{
  "objective": "epsilon",
  "cond_dim": 128,
  "num_classes": 4,
  "blocks_per_level": 2,
  "upsampling": "nearest_conv",
  "steps": 25200,
  "batch_size": 128
}
Rows from block 10 of a small class-conditioned image diffusion model, named by matrix and row number. Rows with one number belong to one channel. Each number is 128 + 24 x the weight over its row's rms, rounded and kept within 0 to 255. All counts start at 0.
Before each channel's rows are labels from the 100 images, of 14976 (inputs lightly noised), where the channel reaches its highest value: "colour at peak" is the nearest of a few named colours to the mean colour under the peak. Only what is clearly more common there than usual is listed. The data: pixel-art sprites of 400 made-up characters on tiled backdrops.
# convs0: first 3x3 conv (model.decb.0.0.convs.0.weight, 128x256x3x3, standardized in use, each kernel summed), inputs 64-127
# convs1: second 3x3 conv (model.decb.0.0.convs.1.weight, 128x128x3x3, standardized in use, transposed, each kernel summed), outputs 64-127

colour at peak: green
convs0.69 [117 103 132 135 119 125 119 126 121 124 117 122 176 109 129 124 136 120 164 110 120 123 125 123 117 167 127 127 123 139 129  97 128 149 123 132 122 116 128 107 130 111 122 140 139 122 131 132 116 128 121 120 116 116 121 129 128 118 129 123 120 131 140 142]
convs1.69 [146 157 135 159  64 105 126 180  94 126 122 137 140 127 155 112 134 107 143  98 126 145 124 150 163 171 148 154 122 176 149 146 152 140 167 115  60 117 165  62 110 139 156 177 153 121 129 155 174 114 137 124  91 150 136 112 125 103  71  95 111 124 120 153]

colour at peak: green
convs0.123 [120 111 124 136 114 135 133 144 133 141 105 135 148 122 130 139 120 109 157 116 136 134 128  66 139 166 147 122 141 153 128  88 140 123 134 128 129 134 117 128 125 124 127 107 118 133 131 130 133 133 130 134 123 126 124 134 135 123 129 135 130 123 128 113]
convs1.123 [154 136 106  98 118 102 115 115 101 136 107 134 133 162 141 193 217 125 182  81 127 107 146 110 135 145  96 150 147 117  82 117 103 113 128 105 114 131 126 148 151 122 137 129 109 136 150 146 133 226 147 109 132 135 164 111 158 129 133 137  89 130 138 126]

colour at peak: pink
convs0.49 [137 133 127 127 125 136 132 133 129 125 150 127 131 135 135 128 126 123 135 127 136 128 126 128 137 143 129 128 129 137 129 126 137 135 120 130 131 123 125 128 132 123 129 127 123 133 126 127 129 138 129 120 129 131 124 131 126 124 126 128 122 120 130 133]
convs1.49 [110 168 120 129 129 147 116 121 132 124 149 155 144 130 143 107 123 122 131 142 113 122 143 135 121 113 161 108 178 133 105 120 136 110 137 106 117 109 133 142 156 104 115 137 109  49 152  79 130 134 163 134 113 110 140 135 125 150 161 167 164  95 124 134]

colour at peak: purple
convs0.58 [132 125 131 146 131 122 117 129 127 125 151 133 124 107 124 136 129 150 117 126 128 137 126  97 121 147 126 125 134 128 122 122 134 120 123 125 126 118 133 125 119 110 123 115 123 124 138 136 130 130 127 126 128 125 121 132 127 125 125 128 121 122 144 139]
convs1.58 [ 97 121 140 131 108  96 173 119 107 117 136 152 120 136 148 131 144 113 149 142 127 145 146 109 137 161 143 142  88 151 150 108 111 133 129  91  97 119 124 152 141 100 154 130 137 133 119 148 131 129 155 149  68 129 132 156 128 127 163 160 136 157 124 163]

colour at peak: red
convs0.13 [121 145 134 150 129 133 122 137 137 126 130 122 137 113 130 134 126 128 140 129 133 122 131 106 137 148 120 130 129 138 133 113 134 141 122 132 129 119 118 128 137 118 127 129 129 134 142 131 123 131 129 132 129 131 116 136 127 128 131 130 110 125 135 128]
convs1.13 [ 95 134 140 132 118 153 155 134 136 153 133 122 141 122 125 165 145 108 135 132  95 118 105 106  97 148 188 140 105 116 130 137 137 139 146 134 126  90 105 117 116 159 124 126 121 103 126  79 127 154 108 127 152 157 151 136 126 119 166 170 127 119 148 112]

colour at peak: pink
convs0.33 [131 125 138 127 127 158 138 150 143 146 100 140 108 137 144 144 101 149 137 119 119 123 148 118 132 184 162 123 144 153 141 126 141 111 132 146 136 127 127 146  92 126 117 135  95 128 129 113 115 126 134 120 134 124 119 143 132 136 120 131 116 139 119  77]
convs1.33 [120 129 103 137 151 140 149 155 123  90 113 142 109 110 117  90 139 104 142 191 110 135 135 125 123 129 138 146 110 152 147 134 128 127 100 146 164 130 120  93 137  56 126 154 132 116 114 107  99 105 132 111 107 166 152 123 129 140 115 119 142 108 131 118]

colour at peak: brown
convs0.108 [129 126 124 127 123 131 129 137 141 124 130 149 117 143 135 128 135 142 152 138 129 129 130 127 120 131 131 127 134 141 137 130 125 143 120 133 129 129 130 124 128 132 118 143 124 129 124 128 118 121 127 119 127 126 117 127 130 117 121 126 110 127 128 121]
convs1.108 [ 68 107 145 115 129 159 149 158 136 143 114 131  97 139 155 176 131 126 130 137 149 143 134 130 135 129 107 166 138 134 137 154 133 139  88 110 118 127 157 102 152 156 116 109 116 148 114 178 142 108 133 109 117  97 100 115 123 154 111 113 148 121 118 138]

colour at peak: white
convs0.114 [111 148 121 121 123 125 137 131 113 106 136 132  98 141 122 124 139 174 116 155 154 134 128 116 189 128 133 106 133 133 118 125 150 119 100 113 139 147 112 114 117 101 109 120 103 143 106 113 131 134 125 131 114 119  96 119 114 113 111 115 125 128 108 126]
convs1.114 [116 118 142 132 171 156  78 116 150 169 128 134 134 127 107 136 129 119 122 139 127 103 174  96  93 111 156 115 108  75 140 123 146 123 108 142 169  94 114 101 155 176 114 129 119 144 141 113 128 120 111 132 142 115 112 115 128 139 159 142 128 123 126 131]

colour at peak: black
convs0.100 [119 144 136 124 150 131 147 115 129 113 124 120 105 119 133  86 114 164 131 147 133 127 121  76 127 149 134 124 119 129 111 119 120 116 115 144 121 115 124 116 139 108 137 131 129 122 147 142 134 126 126 127 128 161 131 134 128 125 138 137 118 117 138  99]
convs1.100 [ 67 117 124 116 125  98 206 119 101 121 148 122 142 115 114 126 123 134 129 109 110 119  78 121 127 103 140 116 115  98 132 143 111 111 142 174 121 115 122 136 141 127 133 173 153  93 152 132 145 167 159 124 148 128 119 198 124 128 110 108 150 130 121  99]

colour at peak: brown
convs0.124 [125 136 133 165 147 127 130 140 127 133 135 132 123 112 131 125 139 143 149 129 136 118 129 114 126 134 124 127 140 145 131 122 138 113 125 136 130 113 129 132 135 116 128 119 128 130 148 136 142 131 127 129 129 127 121 133 133 129 135 134 131 123 148 135]
convs1.124 [122 144 127 134 143 141 121 134 114 121 154 129 144 131 121 111 125 107 132 130 103 140 154 154 114 131 196 103 174  69 119 122 135 123 146 121 128 106 140 146 147 111  98 133 104  59 154 157 134 126 152 145 193 106 122 125 134 142 144 134 131 126 148 126]

colour at peak: brown
convs0.53 [ 38  87 131 164 147 143 141 126 135 118  32 151  25 152 147 108 103 116 122 133 130 142 151 136 139 111 120 141 121 125 131 154 145 105 116 128 128 153 149 144 137 136 127 137 156 122 137 149 126 140 135 152 131 126 140 136 130 140 138 141 151 128 136   0]
convs1.53 [141 154 144  82 132 130 119 105 127 107 115 131 129 135  97 103  60 154 147 149 146 119 133 138  97  97 130 131 122 120 110 171 167 170  80 112 121 159 153 116 118 100 138 135 145 127 114 117 122  93 122  85 151 173  83  85 145 130 116 105 128 151 179 145]

colour at peak: grey
convs0.51 [150 131 135 162 113 134 139 139 137 133  89 147 129 143 138 132 135 154 145 111 134 123 128  86 143 137 133 134 137 134 115  95 126 116 131 133 123 119 123 129 133 116 137 117 138 127 126 130 128 133 124 123 135 141 121 133 126 130 129 131 109 108 143  92]
convs1.51 [170 149 127 132 120 114 137 137 123 103 117 112  98 102  86  99 138 137 117 187 108 143 153 175 171 102 119 189 133  98 119  89 133 137 112  90 166 110 133 112 129 147 159 157 120 157 135 143 128 141 133 105 148 165 114 151 102 136 113  98 140 168 146 114]

colour at peak: purple
convs0.68 [160 112 135 142 114 123 128 123 127 131 136 132 141 113 130 124  97 129 128 142 134 134 128  78 135 147 130 124 121 137 133 102 117 121 115 116 124 123 119 116 122 113 120 130 112 119 124 147 132 126 123 147 117 108 119 124 120 122 122 115 128 121 155 149]
convs1.68 [147 149 115 140  99 139 108 123  95 120 129 136 110 135 129 118 151 194 159 149 144 117 125 150 158 155 110 182 120 103 138 131 146 149 134 140 110  92 108  89 161 119 132 161 130 134 127 104 123 146 132 160  85 126 108  89 148 123 104 120 122 126 159 151]

colour at peak: grey
convs0.60 [118 150 131 138 158 131 121 110 137 143 100 137 167 123 137 129 118 149 170 153 125 126 141 100 124 149 129 125 138 119 126 127 124 130 119 117 125 126 157 127 133 120 123 122 144 135 146 130 110 133 134 120 133 121 128 124 138 132 125 135 117 112 142  90]
convs1.60 [154 155 149 181 122 147 133 102 154 134 116  99  88 105 123 111 121 117 149 149 133 127 120 167 165 130 146 105 146 127 158 127 149 124 171 112 105 198 149 129 105 154 148 160 123 145 124 190 130  85 138 116 125 116 126 132 119 105  76 119 140 133 110 118]

colour at peak: brown
convs0.28 [134 146 131 129 128 133 135 132 130 122 125 128 134 129 131 131 129 136 136 122 130 130 134 116 134 132 126 131 133 127 129 133 131 138 114 126 129 138 118 131 126 116 123 119 127 141 126 137 136 138 132 129 122 130 125 128 126 128 122 126 125 113 126 132]
convs1.28 [162 150 134 131 122 110 118 127 138 122 128 116 115 132 113 141 132 111 132 133 117 119 166 151 140 168 131 112  95 116 132  99 127 151 119 163 141 133  99 155 137 143 118 181 155 122  87 111 145 128 124 141 178 149 141 156 131 113 120 132 145 162 132 183]

colour at peak: green
convs0.17 [112 116 134 138 117 128 123 123 129 136 142 136 142  98 136 143  96 197 165 105 132 129 126  24 109 168 128 124 129 116 127 115 121 125 136 137 123 113 134 123 150 114 136  72 153 106 148 145 128 125 131 132 134 130 128 140 144 130 138 130 109 133 154 120]
convs1.17 [135  94 148 130 115 111 104 110 157 137 106 126 101 150 155 132 108 147 156 130 131 175 123 131 160 198 130 106 132 212 123 135 139  99 127 137 101 136 129 184 132 108 184 140 142 130 130 117 141  81 127 121 167 131 120 147 142 117 136 112 132  93 161 161]

colour at peak: green
convs0.59 [131 118 128 130 124 121 115 129 129 131 116 128 123 119 132 114 125 111 105 129 111 130 131 136 130 108 125 130 119 121 130 110 118 112 126 128 121 108 137 124 123 141 133 144 132 118 134 134 115 110 121 118 133 138 134 123 127 128 130 133 117 142 125 124]
convs1.59 [139  97 138 123 120  81 132 123  95 120  96 140 105 109 112 117 133 131 118 120 110 115 133  92 115 107 135  93  98 172 166 146 142 102 160  82 100 141 153 124  59 154 147 119 119 156 155 116 111 176 138 123 126 168 151 128 136 141 137 136  90 115 119 127]

colour at peak: brown
convs0.61 [135 113 125 125 123 122 131 135 119 109 111 115 110 125 123 123 135 122 113 125 134 126 126 152 133 122 101 131 123 117 118 128 139 125 140 134 122 129 119 142 134 141 136 142 144 130 136 126 136 126 135 127 134 154 136 140 124 126 137 142 132 153 126 127]
convs1.61 [123 147 122 135 151 135  78 138 143 162 131 126 126 127 135 136 131 153 135 138 117 135 101  97 117 128 115 119 113 201 107 122 142 111 120 136 124 159 131  83 112 145  87  95 107 156 152 136 132 119  97 123  95 111 154  82 142 145 184 145 150 136 161 112]

colour at peak: black
convs0.2 [109 141 150 137 118 132 126 126 132 141 123 119 123 153 128 166 107 145 118 104  89 133 155 125 129 127 148 169 117 133 160 138 132 143 123 115 127 157 135 137 110 141 118 129 125 143 123  86 100 106 132 114  93 109 143 126 109 142 122 113 111 112 114 112]
convs1.2 [123  60 128 150 120 110  94  90 122 139 119  69 128 110 149  83 104 125 116 100 116  97 118 125 133 127 117 131 143 138 157 150  43 140 154 132 133 112 109 119 159 132 155  99 141 116 147 129 114 126 147 131 171  96 157 157 122 146 112 194  95  86 167 128]

colour at peak: pink
convs0.120 [132 113  98 120 120 114 121 138 119 123 127  73 141 127 103 133 154 130 137 129 129 139 120 126 124 114 110 127 144 119 134 113 119 111 146 134 130 114 123 135 115 157 136 116 132 141 128 117 140 133 130 109 137 142 136 131 143 118 129 140 133 146 127 135]
convs1.120 [122 151  83  79 125 129 106 109 178  81 138 159 152 132  94 131 136 109 155 110 109 106 114 137  97 151 101  96 149 143 158 122 152 137  87 172 108 128 120 128 144 142 154 116 142 130 125  82 123 121 116 108 132 131 109 134 115 133 137  91 122 144 167 132]

colour at peak: pink
convs0.117 [127 123 118 126 129 117 144 135 120 138 136 111 118 145 128 150 132 122 105 106 143 151 122 149 128 117 143 146 139 124 154 143 118 108 169 118 140 112 107 134 120 162 132 107 127 123  90 140 133 111 128 137 144 116 132 118 120 130 105 138 165 160 124 122]
convs1.117 [136 160 136 127  99  86  91 126 143  86 128 154 156 118 114 122 138  78 145  96 103 159 140 114 122 155  98  84 134 173 163 130 141 135 112 150  95 145 152 124 132 131 137 107 135 110 133 114  98 143 119 128 147 137 128 168 126 152 129 108  95 132 125  95]

colour at peak: black
convs0.5 [125 131 137 150 126 133 128 142 135 128 108 125 121 119 128 109 139 122 136 126 124 126 136 111 132 144 127 136 136 157 129 116 121 136 136 137 118 118 121 129 128 123 132 143 146 118 144 133 122 121 129 122 126 138 135 141 134 124 133 127 114 130 152 132]
convs1.5 [142 115 120 135 143 116 133 139 124 132 141 108 149 124 123 137 140 117 129 138 127 133 106 139 113 145 162 122 110 103 125 132 143 138 118 192 158 131 138 100 121 188  80 131  89 135 136 131 118 137 121 145 142 130 127 124 130 133 110 100 119  96 137  73]

colour at peak: grey
convs0.72 [139 132 130 148 140 131 136 125 134 128 138 135 124 130 133 121 136 148 137 144 140 131 134 109 132 130 125 125 128 127 127 137 135 112 121 137 127 122 126 138 135 120 132 154 127 133 139 143 136 139 133 130 128 127 124 135 137 132 131 137 117 122 148 148]
convs1.72 [112 124 132 123 131 133 119 109 123 134 117 156 113 139 128 132 129 106 135 157 141 135  52  94 146 134 166 150 120  98 137 119 136 100 124 132 100 123 137 172 124 115 128 136 137 120 118  94 127 130 135 131 110 126 152 123 117 133  94 169 134 138 124 167]